Weights of a small class-conditioned image diffusion model: norm groupnorm.
Rows from block 6 of a small class-conditioned image diffusion model, named by matrix and row number. Rows with one number belong to one channel. Each number is 128 + 32 x the weight over its row's rms, rounded and kept within 0 to 255. All counts start at 0. Numbers have three digits each. After the name is the row's rms in percent of the matrix's.
After each channel's rows are labels from the 100 images, of 14848 (inputs lightly noised), where the channel reaches its highest value: "responds to" is what is common among them. Only what is clearly more common there than usual is listed. The data: renderings of 100 made-up gadgets, each built of a few solids, in any pose. In brackets: how many of the 100, against the usual share in percent.
# convs0: first 3x3 conv (model.mid.2.convs.0.weight, 96x96x3x3, standardized in use, each kernel summed), inputs 48-95
# convs1: second 3x3 conv (model.mid.2.convs.1.weight, 96x96x3x3, standardized in use, transposed, each kernel summed), outputs 48-95

convs0.21 122:137114100108163186126200145093105085129121110136124106135118132139156132099130131098094087124118115193163126098189052073186105084199144152142117
convs1.21 088:143152108110106178078240143183143120138133139085146080115105108141152097132092152141132106119162150178157150123139157093139125111103081124132183
responds to: white (50 vs 8.6)

convs0.85 077:162180127126136147091143195188106091108106088152136144156147156200183153162154128133186139101105098090131112124118067182101112099088144050140139
convs1.85 100:123133153136130128132123120140121145106095106167159122251148122100092140139110120133170132144146182190207089150119133130123205133107155112069176
responds to: teal (25 vs 8.3)

convs0.1 096:137142085148153105099147114157100118104080217136152100074109113106149150146114142050173111081154116146116135106116141081109154111150130134103119
convs1.1 143:097091133093144111133154167119152174106098176109164131224157106160125115141129111179106156164097133093146120153033102154105115142148112173082074
responds to: teal (28 vs 8.3)

convs0.60 106:144122188158122126096116150141173105101121144223080138101135124103122142120097166105156106162111178082148106106158102131065102133146090109103054
convs1.60 130:186099133142059086122101145130082162132125149221118129122131121165071123166171136154114167113142144117103164103150112126083050129133092085133125
responds to: white (25 vs 8.6)

convs0.71 080:135045114196132143159149152175119084125115117116173122127124113134071174082178179070151168148159134187093126142055171080153110153151105130130124
convs1.71 051:139135118206162080140174148193179145125131078110129119142179142110086125101155122134080129162136125160136160095127162077153082153157148082161111
responds to: blue (25 vs 7.9)

convs0.40 105:184110146217092158090120124148166115133123114138121100133129099202057097155145140129139124090116137137166147107102142085154072103084147184134120
convs1.40 086:116068173192148134144092097139128127146107109177151196152113141151103123068123104111149132144089184195144167104113118138131145115158125115129114
responds to: white (28 vs 8.6)

convs0.16 110:108146108178090103163159127129127121080163106157081165075094107098100086152147111133119100144161186099089147138053108111061103124150132113149170
convs1.16 088:146132139145158146103130132125063135144143073067088084158133133132077108106117136195184072091120061167124104114152145099133150137190113115149124
responds to: pink (65 vs 8.4)

convs0.38 099:144163150123110151089137116132153106099116154123171135144124127112110134189161141109148150127134103120121130115039089106132158097091107193140069
convs1.38 069:147141155113163113157075144162184133137140085079097077149237127111120137135126122187167111162079112121139125124153140103158148118128143210169080
responds to: green (42 vs 8.4); yellow (39 vs 8.6)

convs0.82 108:143101201153100172236173130084120119103095130139084128109114089128175080149124144133159163140162130128119108111150104099150176102151078141149118
convs1.82 067:165140137097103159120105143159087066167130128122051113172128120106119166126150136088163100120167127166090100053142171076139070103128095183122106
responds to: teal (46 vs 8.3)

convs0.37 106:136095137141130184116111163124105151119079126074173086126146124122120103125145161110150125135149103104126108105090093106175138133128157147088185
convs1.37 073:118117049124144121127129140089087155141127135131192147113123129166134074161121093113142131130125182169176096169081150114126108136144062103108175
responds to: white (41 vs 8.6)

convs0.59 108:215104092133124133119121119144132201100128144157166153106122096123183109154149170133164107157084142103156069121101125139142119120105115125066079
convs1.59 102:161101144121131132143095072055082171148102083117089123118099150144114148097164120154101127131098135053106143077092131118130173094080124168112178
responds to: blue (33 vs 7.9)

convs0.8 096:211105167123171098117094139132115090166100096097141136132072109109155162115146153101121106119202158120173061108087119121210152128134131120136096
convs1.8 088:161112179103097166130081041051164148139185079148193153141127117118135159086142153060096120079191129106170141173153145109090231117076107121129148
responds to: teal (30 vs 8.3)

convs0.27 101:156103122097164177128183188097079142110108140138093151161073089090074135109093180134117145122118128107091104123114106134110107131091144100159188
convs1.27 103:145143085140186139128166156192199043115122144145177116107080122092121200141136136084170142124124142115122171148142127129145156114139185146131149
responds to: white (28 vs 8.6)

convs0.72 109:145053121064133098121129090115146129154148102077132178151140152132127059091162109168099136067157148177132190100155097169184141103140144071081103
convs1.72 103:107075124105185133127066121128084146159090149162170136132175130130216106059088109067154114110146123122128059114162126136115106147100121151126143
responds to: green (43 vs 8.4)

convs0.44 080:122143050191124157104179129202087105081122163125152144109087150159109114156101103134122130121059147139095100102118135207112157082068149118102163
convs1.44 110:123075177134139121136130118096083154141120143124177151216179127120087100076114119086136106095068160187116147100107140119135192125165171174110145
responds to: white (34 vs 8.6)

convs0.25 077:094137170078090113178126112089142168139099092209104165108130163125166130230132096148130148092178114139159106146108112128099148113068113116149139
convs1.25 114:116122178113140124111155202104082148119153123072171148151092188124092116134115113118108139097157139197172137083114147115123114152191094120115135
responds to: pink (39 vs 8.4)

convs0.14 112:076089087101147121108133117128176095152158125121095159060116153151131116089085079087078132065169137139162144052145103097098078120179132156154142
convs1.14 159:127116135131120142112135161072063204098116107138166134097134143110117155097156119198146130163111096159167133189143107154088147107156125090201138
responds to: green (66 vs 8.4)

convs0.13 096:135136067119106140102115100106100123100146166125147186151088103088144031116153134213126141105160115119120137107120108118091164113098137097092111
convs1.13 132:127129170108121153120095097182125141164208130124083112175118107080135112086150126144118142128110062096148123126102097154103146100122160146170157
responds to: green (44 vs 8.4); black (38 vs 8.6)

convs0.70 095:155175106136083117149115136102088090117122140171144129092118090141153159142154139137107120138127130154104153067146081149102089111109139188094093
convs1.70 044:161154071133110129158192155168144144109179097093125055120177136111139141093140126158154116126114135107139110120145164073136092100164098118145126
responds to: green (27 vs 8.4)

convs0.28 106:148108150088128108150181069121107138174156156153125162117172126175144153093114135130144129088102092124196093128089161163114089145140157194098086
convs1.28 114:135098192126113159098134122074094140150109117159145126230209134124153130100148129167109123149098183119120139063153125130160161122072118151198115
responds to: green (54 vs 8.4)